Rows from block 7 of the text encoder of a small contrastive image-text model, named by matrix and row number. Rows with one number within an expert belong to one neuron, the router's apart. Each number is 128 + 24 x the weight over its row's rms, rounded and kept within 0 to 255. All counts start at 0. Numbers have three digits each.
Before each expert's rows are labels from the 100 texts, of 14976, where the router gives the expert most weight on average: "fires on" is the input token at the peak. Only what is clearly more common there than usual is listed. The data: larger renderings of crowded toy scenes.
# router: router (text_encoder.blocks.7.mlp.router.weight, 4x128, trained with AdamW), inputs 0-127
# gate: expert gate (text_encoder.blocks.7.mlp.gate, 4x32x128), inputs 0-127
# up: expert up (text_encoder.blocks.7.mlp.up, 4x32x128), inputs 0-127
# down: expert down (text_encoder.blocks.7.mlp.down, 4x128x32, transposed), outputs 0-127

# expert 1
fires on: "pink"; "truck"; "tree"; "umbrella"
router.1:144124176131167151095135156126117114154141135151161167133119083094149126118137093110120116147141099144108161102107136100110098143088135142158109129119135105095123103147081093139108131152150128088136113111118167151097156140148154089114131174119116141119144100138135139149189163125103124153118124168073132120143139117161079136167152175113107135103123125121111116164121152127127082150097
gate.0:128122144131139098111149136137161124177136141154150094142127120132092179157158146182138181115119102111129125101145114158106071122104140132119146130124155123129101138112103120091098138149081125099131117131122145144111124133148129151103102125145134101132143098145112125065133167156129099140150134129114120075083126123132089140119097126172116145167145161117160163145104111119126099074083
up.0:126104186204155095115156105160141151120138131143148088162090114162128166147140147187132140104163133099099142112128083110116092113130146128159118102128114109106120104124139120105092136139087133073126132122155097125161151158144129123107091119140105140140153059169111124113128143119134102134126158121145087092148106118154091156121118105153131134140135147139128133153135122107139140142121
down.0:135086115175119119172116127123137101131119099138099117113124136116108131144152101149160159083088160139119123122141126114143143146139120108134138146126154140099160130154119090116140171138124128138150165130126194088097079107140134143129160099136137137134139151159156116111090140097158134097102075141113132088127118098126136130164110138111136164180149128125105080175160139153170123084151
gate.1:150171157132157118146139140124098113079125146125146106128142136143135104086142103151200117087138148109159096105111181081160088119138146116084138132198132124146130152098151141102158140091096135141110155157181152163145142116127112112123138107143150119131097111144136128115142091126122131127115155133147139102109132158118136160132139090110143144087127092114101135148143144083096145130134
up.1:119129132124148120097117109104087116128135124120127167106131106128140143169156134133084110109104160113156157141148151137122119147118122142159114090134113150098065124137130097140110068113146147161133111131150114112159149141061134109129139143117116157124117129157125159129129095109105144170124107150136123161134150086141113087148137135095136116136094169096089106134124138163163038109139
down.1:152136121120113084135173152112119125115070151161149112130140127132121135127129189130112116154146126123132145128120125200137154174097129126119153102117157159103164125148094127094145165128125094145111122157130139147127091180128165126111145134106081118100153108134119142152141128140142177118167121093108170116110143112163142126153107104152107139061160138108112120108117135132092164125113
gate.2:127165155135133128135131136089140175122135076081120084131126114085134137104113088153137144133113125123138160146129136109168122153091155121094113118084135113150078146147163119117112143113135163168093080117157162140158105166127130107122130127122146131128165123122099105123149170126085141149136108131118114076130088133112140146124131095084138161148152090111135159086159138147138110143166
up.2:131121133121115097159118130089130150135164072099145116170156085094119159108121111111149164167136129126112163143137110100191116160096177109122111095084128138144097158135125145110122153112142151145109107116156160132141108163158167087122146126118137113115113105136102137119123144086128135152117113139105120089120116153106145143109125125120145152181139128097099159097171170172140109121150
down.2:116138119119112111149147120115150115143158154118129154109135100136150117133103121105138103165070100155170100067108112138160104117115174165149130149142117151128127119105121144132138157112163082103121109148160082109159112151104143128190125102110119128165136162115145149152100095130120136142100137129120118151136158124104166147159092136149133108084114174106111092184142128122110095101113
gate.3:148112161107125107138114120145155151143146102055119118103116145114122088137124144146069138119105133132123125110160154085146116111163107109155143124197117133103169175128110140148145112135124138185140138143099076119177136122172160152144122143158104133136153117166149146124139130134128097126094123086113101102132109119106136159137107172142126105114113118134134150121096123163110132081099
up.3:114094106157173129128156116119123182102150119178154076081134133145098139118149167129084122116131153113100065146108112138151118112134124129148108145143074121131130128133108115113108147107156155112136196122170116124112106168102128109118115144094176132143119129150118134086144124114169130111109113136178121134149123110108128133114123131124148164119077152131136124111183126125083127128149
down.3:103168100133088086109137155130109126135097129186144091111156141162122100119166100141175123101137119112135141116134152166142157151144135137155124160156151125150058097115121146083150120134101124142147135137090166105141116179090093135139112157121127153133146142155084142143111128139158140129156111155161151153091106138148173113111135109127133105164132126143097122088149125136149145118097
gate.4:073102161146155159134150146083064137111157134156153103107145145118125174103161133164143123129120089126128120121094180120100128075114172110119134124139134083092166114093153146111171111143130144107122127120134104139148123147123095080154096143146136155131147079109123123106103104116133112155128115125137101112177111131137137104128152121118112118152140133144125105121134154116092176109165
up.4:062100161140151137100148127107054124117140149168162116122149150126094145131130149162113130135125113140143118120093157138112117094104175120116150156132132108093134137086131121134163114129134129124146133122125096151144129123113106115145064159137118137117138081119116132092095095123113114155123090132177083127158074106114155117140149127112116121153110132142123111146132158078113179134166
down.4:148126122094131119117181142125097118162126152091121139132136124120152102151079116137144105153099121135114171129139153179172140103109098146123149187126161146106108135148143104127110146130161137133185100138144118117130139160108143129116132149114155148107105112059114084144132147089126107109153096125126153113090149114106107105106174158097080162120123151149131095138136145153144124109092
gate.5:135100136134084127127139092126114143125153110121135138105163173132120108108113144145094138125147097140145106151119102117100141086146168120148134118129123142142146183109099095082119165156086106154174080121141139146101072161096117121168080119138119116168193137130157143136119093096108098172136125135176128126135098136109136127154126161145129123144123111114101161118163125106148132129126
up.5:162119121146162153132115160142159092126103138130147157155134116087149172163156122113165100108134114086090118113120108128157132188139112148096137128153141130126142088127151168152113096115174134116110193146113119135154155133142163142123111133079146123127053108140155109110131160125153178114125146134081137140103143155114093142138152136106115118125137113122145123143097111119100117093141
down.5:146130155130119148144117093107087137125101100164147085085151134094125090146133101140090096130138121127175147165106087133092115169134118055126145152111141118108134122183143142125109148153113135136150117107166067128108161121123137098123118142126146144105147142137110140097098117157142150148133161163188114139144097103132100174127151119129092154110144147094126102121156119137134115128136
gate.6:098132102175070149131099135102131158103091135130137138137143115142141142140163153087123150158134129122132089138115115100185144178093173106143085151124143132114098106106094113125122115148154129153162136133134175125119135164156165100145166101082125125139122145160141125127131130114118149123110162103094109117106116113089124111133131094157095112118132082107143151100187127121134123163156
up.6:160116168133187170166136129145108082131130114145143169123105153138118133125132090133079133111114143115104063120136150161119151112159102124133135141130130127113146107142121147125109121100119160093167157136129135192103114070125107136107105115142123134114101155123154191105114113141132151090194135164131134129151134071116132103116133115147165135137108156134130125166109132119142109131113
down.6:108127156124187146128126139120125115115155107109147123168091099098131119121143130119100130137186101099120140131119142094095085162074130133123134076138137090149157150169084100097143154136116179101124116099131127106131158111171134151098175129112143144098167124155114073139155143110120124125124169104101109136092105118108109118121143161123143142141144150118136125117125147135169122168156
gate.7:129089123113101135164102136102102138108113164116115144165196176124086078106075137146150123125109154127160151140129091142130113147133176143120142122149125131148165164172134132112158121140149138119151133118119114120112069077144123127160102097145126086105141139137111139110132135124159119100135102110136176159131132149132144121125159113163123107101100164150150113104145120136110153099079
up.7:125098120141111141183089145130128147107104152117119136186178183115068082094099126131141124113118172121109146162121097152129122178129160125115136132133128131147167126163103131098135142164142118122134156118127134129115104092166123151176123112135123088122146147116121152123125108129171124123131107119133159195134153148168154120146144132166151134103118163117174124102134120125105132119090
down.7:111115116130115109154157147114166148141176096181066128113126114104117130110121153151116118167133110127155133154130142136105156162146115136111142142131159092133145072108138139122152129086123120164104163139122155143097127135115110146105134110136095136145161161094083142140119141096089110165091144116097138095131152124115135128146148098145121153130171119116147169090093137116155159083181

# expert 3
fires on: "duck"; "car"; "mushroom"; "dumbbell"
router.3:083136113151109129158114127145140134125078143121117102127135143155122116105138130141165152116079165089117064139183114134185104135136113093095142098146144102123142139152139118103119142127145137121108125155116108093122112121139135164153117121140124139121115110129155127113109088144141165137133115100183109135131134122101138112124126051120155164119135190140163137124141088158112174086116
gate.0:157154154143067118118118113144179148128139112120156142124143177111102103136124107129133092115108141096106118143137106097144130126094152142068151150126123120119147102125117125123151141064139081155100142133121096166163158158169168120112154151158108110095134121114159105115156149126131145146159149112099107117137142177132131140119132102086149168141147168151103067130102135136120123130123
up.0:110137106136102129119105116133179130081075168107181111133156117129133114142083124148134137091142126103143079125141124089135142128097144140100142130123165150164141134116106106105163163129147128130119165164124102169120106109127163153196142139151120108117148122096142096122132146125146103166099128142137129094112139149131155100108110088142153152105137195138110095132119117096113146154151
down.0:141117152142118144121098147149188109151167113137145142133142126075115143162180163120115117142115078161105164125135108133144161113120118127096083129126104125172139111115087117104118123129130177167121115106109142127163170109175161109146110118153113090124091128142160130123130134106119097181137117132128132110133139179153140104131114125177126134150128138141175129160137121163107081109143
gate.1:119116202098146092157112108076109125113148109122132157133138114140120119110117155096120136155116085146122076118176144104128130155109121167125143137107104125089122107136132149169073124131108130112122116124087128117092130124093193122112158163153139138146109140149133134147157139116166152115189093110101123122097133167155119130153135150144137157157128159169106145143147138154112143142131
up.1:129136125197169121161141138106131100108108098110119170133108154144108115149104141148125139138151073172148149112162071131089111145149106122132116124107116123079116161139143145130142118159161134085123096133107113124133091100103139085097137114157118128116131155095127111093142157123155152145132147112075122109114132117099113105131127090138156130143141132150151172148150157133116188119166
down.1:141148150152126117126131209126137144170105103155147123125111126086068172116115124104107105134176112165117130123084143153100153172145088122141130126153160112082114079141120146133145118067107149118116106169096121148150103137115138135132106111136075144145155140147131141144147124140140087165122116082119123135103126120114127135088156129139136154111116105133128113107096111145114115090135
gate.2:125110102168106125150158159097130112121111227119085128172159159076080114078090111124145092147112133113139136086135125112111069158097161107158139116107137123138095144126121148119135161138133086132119154107137121109108120126140125122123132140141092112102143114127129129088127183125112154120132110156103155125124135168105169109089127136131114100133115117129124147119140102125142111109105
up.2:129103116147107133152131143089136119139129220117093138177144156093073117066103117132167102127117114123124135100132141114123063147089153104153134106094128131149085132132111139090120159144135092124130161104122129108094103112149107121125119141150106100106128105126119125084125171122130152104126124164095161113110138152119157112096132145150120089110098111150118123105136100125138103122109
down.2:147109147147150114139136134112126163153172116172148164151174120114100108132108148149102094168114109138145116096119115125130114157156127150062113112131157098114163112115109134136116118116153136167142118168108139136096129119092084098142156121147136164122143135071089107131095161090114133110089139101118137097119105119135145104151143119130114172151182142139141156091141118119149146122183
gate.3:132138168163123092146126127118119083104133131142167145119091124145148115186131131139141099119103134141081129061124121168137132115114132101093154100107090087136116145143117126056129141126114118176102157119145146123114130130116113120130134132117150094098132111115145164149110106173099092143164108117129101106137137148082124105142126192162113113118137160108099136151154125154158147105108
up.3:123125090100123161092117140157149160142107134104092108150169141124095145071121094104124156141137118140178144191131144115125124123148128154164114156146168166140146118104138139174149114134156134090135110139115126142139131122111162137119105122144123147156128167140115109097161175076158171095093170132118145150122109118178125150112121105103152139126120092142158131116114118104105116166144
down.3:147126111104141155098104112111135176129161116101113130120163136118089153118119120100127096121153184150163153173137143110127164127059108178148117159145104150161103129075131130127137080111145129120123196120140103144147165136137145133137118121134122137134132132111112127151132159063124135093116115141127150108107132119109114114103134135124158151097131157150112087115098093102168129155159
gate.4:134130175121101125141089127157147156089151126126133093159148144147131100128139124159130122141142135141146174099096116145157117132133183146149134141116176160095149130081142181141144134115118159106131079136154116087120149167115087121120129101172128118157150105142077139156127155146120107135118167139114134135109093133111158129103099114150128088159087095086101127152133170126135109114144
up.4:120114105133119124142197098107113137129162148138161150104075152140111164129124158152160146151143177138149154127140168168127114109109105103136148096131146148133120134149174154127126106158145088104090168131110115110117132098142109108130111129166122139091127128057098162143132137136130119086135118102159158119158184117143116149096155123150134118139116161121136144143128105112078142114159
down.4:122137109129103165154098124131162126151102117133087163096146145145135077145145094127126144110117170138163083132114147146119119166085133135106144178099125108152136142170148089135091119105172152150120121122159151074124129113114162133142129111153125097092160156115116135125146157115147130169097160094137188143125112119140122121106119106080180147121142130143117123102129152169125132137156
gate.5:093120125114141075102114157144132127115113125118168170164128144173119168087111127088129136092117115149152100104129135124113109141111126134126119120127146116088140167049119124130124078116168105089103140120129139115118135101085117134135121130160147143092189131101137136118148076140173164136114142134174105143146131122088123126130143149095152124137123150150123146145159145075117107147119
up.5:169137154145105193148145147154085134153139122165090119126158125104109077140089110150119141163118149095100175150135152117131143116132118120124154117124127123167119092140130144144122177108098141128151111140095109140119131148148119125125143156086107117176041134145118100160134157099120118137141130132106146159144139173153143081132131122146129107126132106128139111102076135168122140118143
down.5:139133107107139143146122107096078114142135139135112161109106125108124140195121153170127124115149110148141116147124133080137097140142158111116129116098125149158133139189122131148170106085130147098103121099133150078091135115125134087122132100151130107125157149149128132093155156136112119101124103113163124127117121114150159136163132140117132157200095072080112096133166100157127126118147
gate.6:110129108129076111131111165162100144159120112108145140131159099130097197107122096124126146123121137108103112152154110114140138118112122132119143168107150076143177096146110075121149121126146144121135116092159099118097129120141164124168155106083131098159074101143178146092123148114147110157109156113087131149149177118109112097125107155134171138136133130128128118104127106122144127114162
up.6:097136132143088102115109153158144130159129096106145139154133128117100181117138109109111137120135154096084146157136095130139128134142121136141142191083151113141190091140127097125174148122145145143130110099165114122100154110164145127156121131085102091163115089174171131119140142138163122166087170120088124164126144108104151112128088132106178155116127141134118122118117141135134122128142
down.6:131146106184127123102092157134109114167129109110138149092101130112144100155133080161129110169112122144138115138144072087105159134096142129113125162102116140128168178147126126146142115148143151188167089141116160109151112133147152148119091112126155123094143121138106140103095130089155141135121136113105149096137161059138135116122126114143150125157124115150130129115157166137147177105153
gate.7:113133128151140153159097115090065136130149101155111144111147118171121127108119110129129130121126117129141080125135093110146131165102109116093121152168126103068132142107152112081104134163136175071127133166082127113148128143127138134129119131146128094152149113111103113127087105159152171112132108151112149174147163141162091129105122124102125150102167144105138103146126137136117188102113
up.7:126100159129119085137164138147167125144133137112159101170136148099149122143119160118111104152143104115119122096134160148100142121142157139167118142065148165173125118151146130103132158121102082141123125147147135161109117103111096097127114145089132113136104112125156152163165130078157098122144138083140139096116122112138127140170132159178109111139081076139120099100106117153105114166122
down.7:173107116130136164149165129137117155099111156099132173108123113143085110101141099158131154100142116123100142099109097109126083092113131134089138149116106105114138133102093148128084124110102152088132118106110123138149141156140175164092156134138103145115132142096118107145101148132097129131167139167114116120119114113097129119149136088152086109167141132119150127177109162151191154087144

# expert 0
fires on: "duck"; "pine"; "dumbbell"; "dog"
router.0:136161101123076143126125121156135163106154089122141128122114114111145119118136152126114102111089127098138134157139113121091149134150132164152104142147123164113096141117148142152168127070096157172141128115113117135157134181121089138054157109154149159168134149169139094126150140123133119126080149124137114115116107130123150151136098116097140084121152121132099138113115128113185078094127
gate.0:143117156148139137134170142156118151127129136170067151149165133091117119105098152107111116125138100092120139153104095150092105167107112149121158146142121132129176159165122119124122168121143105133125057125149115103123102108118174169077110120127112094146105152089157103143126135178114115114176126098127117120151120116112121122089156153123118142129141097127107116139089166158109148117140
up.0:099103152118160118118167125132094103147116129142144150101110136108133119142135169116150131126106144145078113116125134127164136167152138109088138138174159107095121147135156114111144107118117125125135139132157093098129119156153141154154103148160108133134123134143136092151101117090117087140105186100149145072106163082126099122085100157111102121166114140117159135121165173172138138072117
down.0:126116131109123126105125116106097123115120083104117140126103110172148098113120080102160120118106139111142108162145161175159180153074128129121105153131073118103150107133137114148108137147141147145110141128146115104134102122185139133142146141087190103134147111090132114123155150126110145105124099125179079134145085129154098138146108114079128123123121155096115125149103160097144103142093
gate.1:149108151158129098117143136126156130136148146105083142144139091118110172138124126125108134121111124154150147138094085119160112096147146158152123141176090110134116133169107134111148132086145096153126146129090050086122122155121110120165122101141164087134081149199116110158104114111147115153138160143138142148124099162139110117174098111144165128116136132143116155122134131157155112140113
up.1:140134093139118107182109116131169138143112136108119118132107113102136138123148137107170138132135119181126113130137101156132077084119136145126092088166132158157098117130132086112139128097090090113130125120117108144169150139127122139126137112114144096112104165155156150176140158121172128138139154137181129112122135184157140112136113117174135186108173115127172095132109113171148128144143
down.1:151129133152144122135122133126091096111111121172157184087136134183133128111152147095137117121111106122105144155110063081113113140148144095098134143115155148112157161133123116124128128090120148188110136157104168079127139146159140159178151111128108167104163122146080129117143147139145137116155103080138139118160102109131148139139125142123091142131147096175104088123123140140139120135129
gate.2:117090169166126154103129151103110151128158121145110128147127121141133125162178130135107145098122191121209129145107138166124159130102125105170116120136144141084105127112148162155180125156149153113117137134115134120122115119122131101165157085109121119124139143129129141150158152178132120126167140109162105133079110109111132129100125148130094103107085153125104105133164161075145128121118
up.2:104114177144108137122112123108118153128132093181132142125112148140126158154135130159125122140144156112162131139102158110120120152110104080151155161124163130119087113149107159140173125107128136119167140140120113102147111086107132109144112055138120142089157119170167128139144132125148133126163158117146125092087125082122144139153121080091117141170110126152131095112135191098099114107134
down.2:116127121131106139088083129128138124146119104150149132115154125140136159147149163100153126115099114097097162145133162074132139114145128136087144184115090137119156151083148098128135114101138116116112159109147173149131140149115127152145149121098148063141120134148165119132139153115137099133087095148141097125158114150080141189106138184124130098103119155128133109111168129117126075138118
gate.3:098125092082154133104136135120094216109140127123127153110147098142152131115127149096176102099137122122130125166121107147135122125083094130112160143132125125133126120114166173081125149156134120157151115115104133107165153133106184139122102119145106115161136137085111109159069121101116125165124105118164154113170091163130113132112137147110104143131128120122152096158133118147160160121126
up.3:100126128123131085130132139092098114110164142080113141107156103159162112181079112130147103094079136140106122129104117161101118133121148143126179101146109160126144083143126137093144090149126140129119150095142096115120101136101122160096101115091123147114137125126132122158112144115126134113148152158101148111194169123136162100102118113113103125142081134098086132180113108129152138134106
down.3:138138121088116138104115121105115166142149123101131076129095159139126097118121136158146104146161108150157118160108083125130131127160116157127159137084111128114118140126143111131133159154066159138131104142132165158112119142139127153104131116113169109115120124157140190151140103154185138106153169118136160157104088126078093093136161146098140139139108126118079156129122123157137100158158
gate.4:087130112112147145172147172119169129087107102150125092106084138149146155144115164151135153139128140135101125166140130113126121133106129098126113118128138111180111108147155160088131121131110116158141144186156143111154073118115129131114099132150128100096116144144142092134089087129135106076131134081111126114082118117161144155072130080136157117120157170113133141133145102139116132154128
up.4:187122183126109133116142114133060170144128139123093132149138102091117094116143104081147089142116151147158119110129131122144121123133123146134133132089175138082130163101061086123137131119144119111120131079119104136097157126131131113132156117092135135144120157119116145113095140122138154160118118135159119110149143136087121133206107153141105118124145093135112137108107144142159123087104
down.4:106133134143148169119088108150133106112162158174152163165129113128167138125127128148133121088156162125090148151116153144153135113117154093133158122092099119144115139088090126142129153092170121180118173164123145176121125156126139107125141152119153115157123171119158178103127145166133114145110102123112180139142092116141109125136138144116150085119124146113158101140100142107158119080137
gate.5:106093134118084111165144128110163122073132107184141101120132094134080108132091130155115148127110151131176123076188134121135116156105123117145130121106159125081098086100137102099128135112122129102133123148096108158103140094147094147164106116127075138162129117146126128118148136146133112106126125129139114139130134100088101080118132133156132141125164146139164117112132147131169088173120
up.5:125159113122135114110155103148118104142132154119139145156112168156150097140183125096134145143101160108132141155119139132145158096174129159095170119157135138189146137142134162151104155147138091131124141103156131115150104136113168116116143090102155151156127153131156086131103102168099143107161133155118163091148130130163134200122170136110098129145133109122121146126149092115097142094141
down.5:101144127113149086117155122151115126126123142103129120129107146138126087117137113106092143127140157100143126096090091126159125128098155113140129123134154110134091130131128143158148132068100190133105151154102122126161113133126168159187122129136117115140145128076165104170142162130096129145153147126127190154124162106131205122143130101120118166134142143147119133097110085104095119107113
gate.6:138141107151139133144097151128127147084118141098155099144100114144137141129124144129166136121115116125105170139093121116122068182075138141142105101076159139112148123145111120142138095114109134084103130132096122124107119088134176141148158093127158114104111095088102159127130141099126127143106090160146124117129177150135115119128069076177146117137097140101147137115118127168106132150143
up.6:145143100135156157125108110133129184141140116136129128138087110111140142119114135102117128165118130126086179155123078141133074171150137131163118123134118143111164177100121153147132091136086150128142124099143136119129130106154152111106176122110150131111126125067107136154070155078076120148105100152124118135122173104132103113082099131131133096151118089145131143137130121146111139164119
down.6:118118138126139136144118126113096170118124155105165123132139131158124137115112196140167102149137094169119096113156141111135119131131138129172115121122154102095110144104128184108113152110138121124142153113133084195143136107159165092110084089133140086121160134163123091096162132138115156131095122122151151119172107117138152169165163133130174127160118124120130151102154117147101150135109
gate.7:134090085133138146184114139101156170122120122097122076133124116100099128142136150123132140140104134154131164090135135093142175137090164126116126143118110126140126137135108141063109118160150115112115100132157112137120080118137106139162078187106123122088143155146124078112152134111094135140106122152139107124117129103118136102103119094136104099170155123127104165197137112154132136135141
up.7:127163136145141141138159122136127099138131157120129081190184117105124114140091151107108143097154120131100118135164123143180148148087145122125135107118131141114175144125094105084131119092135126117120109101134116159109097106133118149172145165069125151127129073164139131149119124158094147127174113171074119144117140092111150125157141128089147150119137130143115107121137167124113109107103
down.7:125146110158153102135121097161143112119130111131133151113131084169143134115115127124133133164081102166157129092086094106152086117159151167129120141120119154124104118115110167181168162143112139127145177108142144152146121176101142115127103128152113119177136108084116178123106126133098116131101088112164179132141140103122171096146100087146118134152110114138108125157105119130106132143147

# expert 2
fires on: "red"; "arch"
router.2:154106102108132103131127110098119123122172123117110111130138168136118136148126130146117126131179128176141133143087141151116155098139132127137159145120118162173129118100181171134139123130090108144117155127172118141155111096108112132143106111117131102126108155091078137108088136112152093072147136122122165140114106141123156128082112145164116111178107065118133147108121147075123158152167
gate.0:159101111146113113099124165150138120113126111117113109077169110112115130109127122155152106129122119139126135104131131110148088073129121104123108104142148136163142106107148145096080146118164142135116127108151121139123160119093113107085147142107125060089131171099116104107185163132118116149111161106102160163137108168118100165143131132110150131153151114122120111126102135113109189076157
up.0:129136132140109137110127169140117134156111087141098117109156132140107114128164097169134105135108119131118135125120149126105091115126114110120120116153141100149140107120179137076088133126156162112108093086151130147145157104088117126097149138107104082106124149097103103082168147112121103142103164111101166156122112131105069148126136154117150135162166089103167108127103166148113168101152
down.0:106111137165116133141120159153141138124129080136150133126099130168126124112135123103134155110134151157106118112140147106095131135099096158135132139143169105181125093069118167130135091122132117130120137086126121116172178114153124165070151088126091087152067152095116134099077160134144093136121156134114139109164146138143133175139147127133100110115159147123133137145126083123108135130126
gate.1:134118160136103149144139169140130126127110112132148110086127127103121101089127083100138145145145147085118116083126135135140179108069107148119168110145116098137105115149112102110107133101123112151150141100175086162133121108153143116127133118186129178115149132147130147112135132141123107166132109100150070114175084074136119096086137090162132117142142141158123162105133135121135134121133
up.1:095129099135112117151085114131132140122151160115118173161115125134146113073125138127095101131159119140135101130132173136113111094122133130161132134091120097127128094142105136141117106166144124163159147125137099117164098118118132134101139146132122123082148186128111115084120118098160112144118136103138073107149114126164158125136093123170187089156094117121106095134142179083132093103116
down.1:103164131134141113219074170128083121125115112123147128162103148140162115125132101133144126169125105098122109149138132120141134140113153155165102151101116141121102142127126139196110167160122135160147125148115147118138144145132097125086120142139148099115155163140143130113144161132138177132104103160114149083138115101130106104137130130146131092175098193121149143118132148148130107126111
gate.2:170112134117151112102141105150136120117124104100142110158111127159134135097096139097158181078098139139127129129153136088164152142152137100132144139164151144127123138128117092157138106140128122095098145127161157135083119145165143139133167168153151098118123143122141148193138141114140123121116107119079098130132109136095118170141095110166115177142154142179131136091115139071097106134124
up.2:099132153118126134115122109092136134181129135094113122114127128107128090136145136105117079118057135123122120135125133174121093180101126092148150111144121070080130141144115132108152139114103156145114131107144123140142084140132147130077091144090116151161128133121143143163163080171123133095097094130084144112143138081095114129116113133156150130132100128119113127139119076100116109091116
down.2:157096159131127155111147134151169115132161111124140164094132142128110105156130158206157153095121130110162116178105104109100123088154132117155115155144151120143129122099139169088186146105118120150107174109131122106168152102174107112118095118121122123131118153083095134134162129177124123143158130152134128122149174100126125134107106129125134150114153152154145114107111076119117125131132
gate.3:144134103122128125083129128121143130074140133103101106116130143097154137123134113119158112096118107141108155108122154186126112110155148112116137149116112158138129161143084130172155136110138125131138164114110118125123148173164128124110125106131152086096134082096167087157122151120100131172142115158124161121162119125082155097156106125125130129118145205143155107123161166115111147160075
up.3:121109123128104091159114089136080124101184132128103158122134104144098077114176058137148113121145141141138118123123131093100144128092132109152111126163138184103092137095155151137149119140166100112134178145137139158128122127099098116148131135101172128109128104137154124143142130125138082135126130156129158144166105135177150162095134137101116128080147155122142097115111125123099153151136
down.3:116198119145090140095104126152098125143126140154122146120126106130106175103167058193109107145144087150095120126114143128149149164103137117098084167108112151150137122134159137141135132131117115138123090147124151112148130162146144127148114155116137165111121087174139113150151107077131144147120115137106127127076158115122077110152139148133131116147138145091114090128124158121130136139093
gate.4:116117163082119119164125149100118119134140203114099092118142124081174144133113130113147130153135107131105154124131126108187096157124163092178135130096106131123161144148118124145140138118142109134114115106128144123106129153150162108146117135127121104067178145147131135134142100123112105137134141124124159146102123137115105177134151201149115134112064107132145131085159101127138136129104
up.4:121106155093119116161140155082142100126118200107096103103132112077163138136092115124128117152125105162107133137145129101162103136131141081173130139095101130135158164152123135124151130111131098137091112105133157099108143152163129125132110137114148075058156158145129121112133109110110115120128120118132143127116125150113126154134137185138102132106053103133138120090150097134134135105111
down.4:152131109149130146124148131127105127153087109146139127107071111135100147113105133113131141131112158145124140132159103129083137131138124162093118133124159105059134109169096176149110147150065113094082146149147177104120146101127156102089137105115117158136141162131116139069139142102135182129149076152116119125157124143130128088100148094122151109136146130120111109112128131087118127157135
gate.5:110139170137150094125126126111106144110103145150137189138138155160104128144103140107131113120150150162106101087119122150161100154150105104152148151137126131135113121099092141081143129143159121122102132155153113099148119096118123116126074100112180120112126151151085189102146086129121177116091180106171148150098159140154152185114139134120149135154118114102120113124144115138118138128127
up.5:108128165147169098117132125146143174092113129161136199108135171168093122142113137092104109138177150151105125132133130154115114154129103103154135154141125125121104146061131140115119106174109128103134137140154141100128132091097159137115110127098133110124132143155097193128117102138132150106104167118164156138108145136142171149105130131124130105123064133113122111154160086127115126142148
down.5:086116136132096137151122132129155104088144094135107104106158100093149093133145102126133137121102166150185135140112094126101102081132162103089105089142120097131142118167170134143078119133164111128139129109125110116088112130136138121076148156123134129115145147084140123117118135121143123100100142164172137196120145120137126141139168110120135099126111138084111157151115166112121156174136
gate.6:089097119153160125115154108144144096130119102161164157155112121112124159145080113108124097147162165153143113154100116149115099142106093151148144118121139102107120156090110159133179112123174102143170121149134091132084091149082145135088135150115157158101155139109119154142108142133127140113119125126154139142115112138105139164119120132114101100156055162093103120124153114106138096128147
up.6:110111131176180141128152118151122146121140118175158164172123127149105147126069130112111103136171164160133147147100099128132084130107079132133158129112123109120167154127158169110158145126173114137155123146129091117094109140090175152096173151151134136070163143123107165164085124138131109106118130118136130138098132133125143144139140143110145133137097154108114127139159100122140137140165
down.6:114112101113106131106162093128097114129174131108131093145107121063137152136152162130177161165124153179153108103107136114069086102140094121127148117108118120103110146142132146167130101112153104123142116108121137130121143095131100148105091111132105125099149102101143120123123137132126178128150134095112112165104138105137144066165163139100156161187120118111113127119139164142128128149115
gate.7:121119107139096141122133111154105109160184138131119102099140138095122101099119157141129103142100160131141179172124135157155127131124121143096121111156098118109132095110118158110160111122098165160113112130127113144098135129110125155100142109180103130107093103115086114193126121084094106123105137153125102151122146137118122129149129150168119111115138112124083065160122086138174133176123
up.7:118107159131169155116121116117135142154107137177126105143123133108112157129103133128172151106107074137121075159144118142091129125081146116089143141095117098119160130077129113150138151083133135148159125125157143118123156081161158129121175117144122094093099108109110088138115112112158129168130093165116110109148110119099141148178137100142101128120156083088159130147119109149124123150114
down.7:098173120153156141118134120124160152131126082149183118151122143127149149071122124123147095113161119112152162115163102116108134167117121099138146109160141124126078090105138128141130151116145119134094136162159113136113093150175102145078120111113147136134094110093093152130167142149125123136121136121086132110139081157141121108087172069094153133111104120138133136121160097128139098149145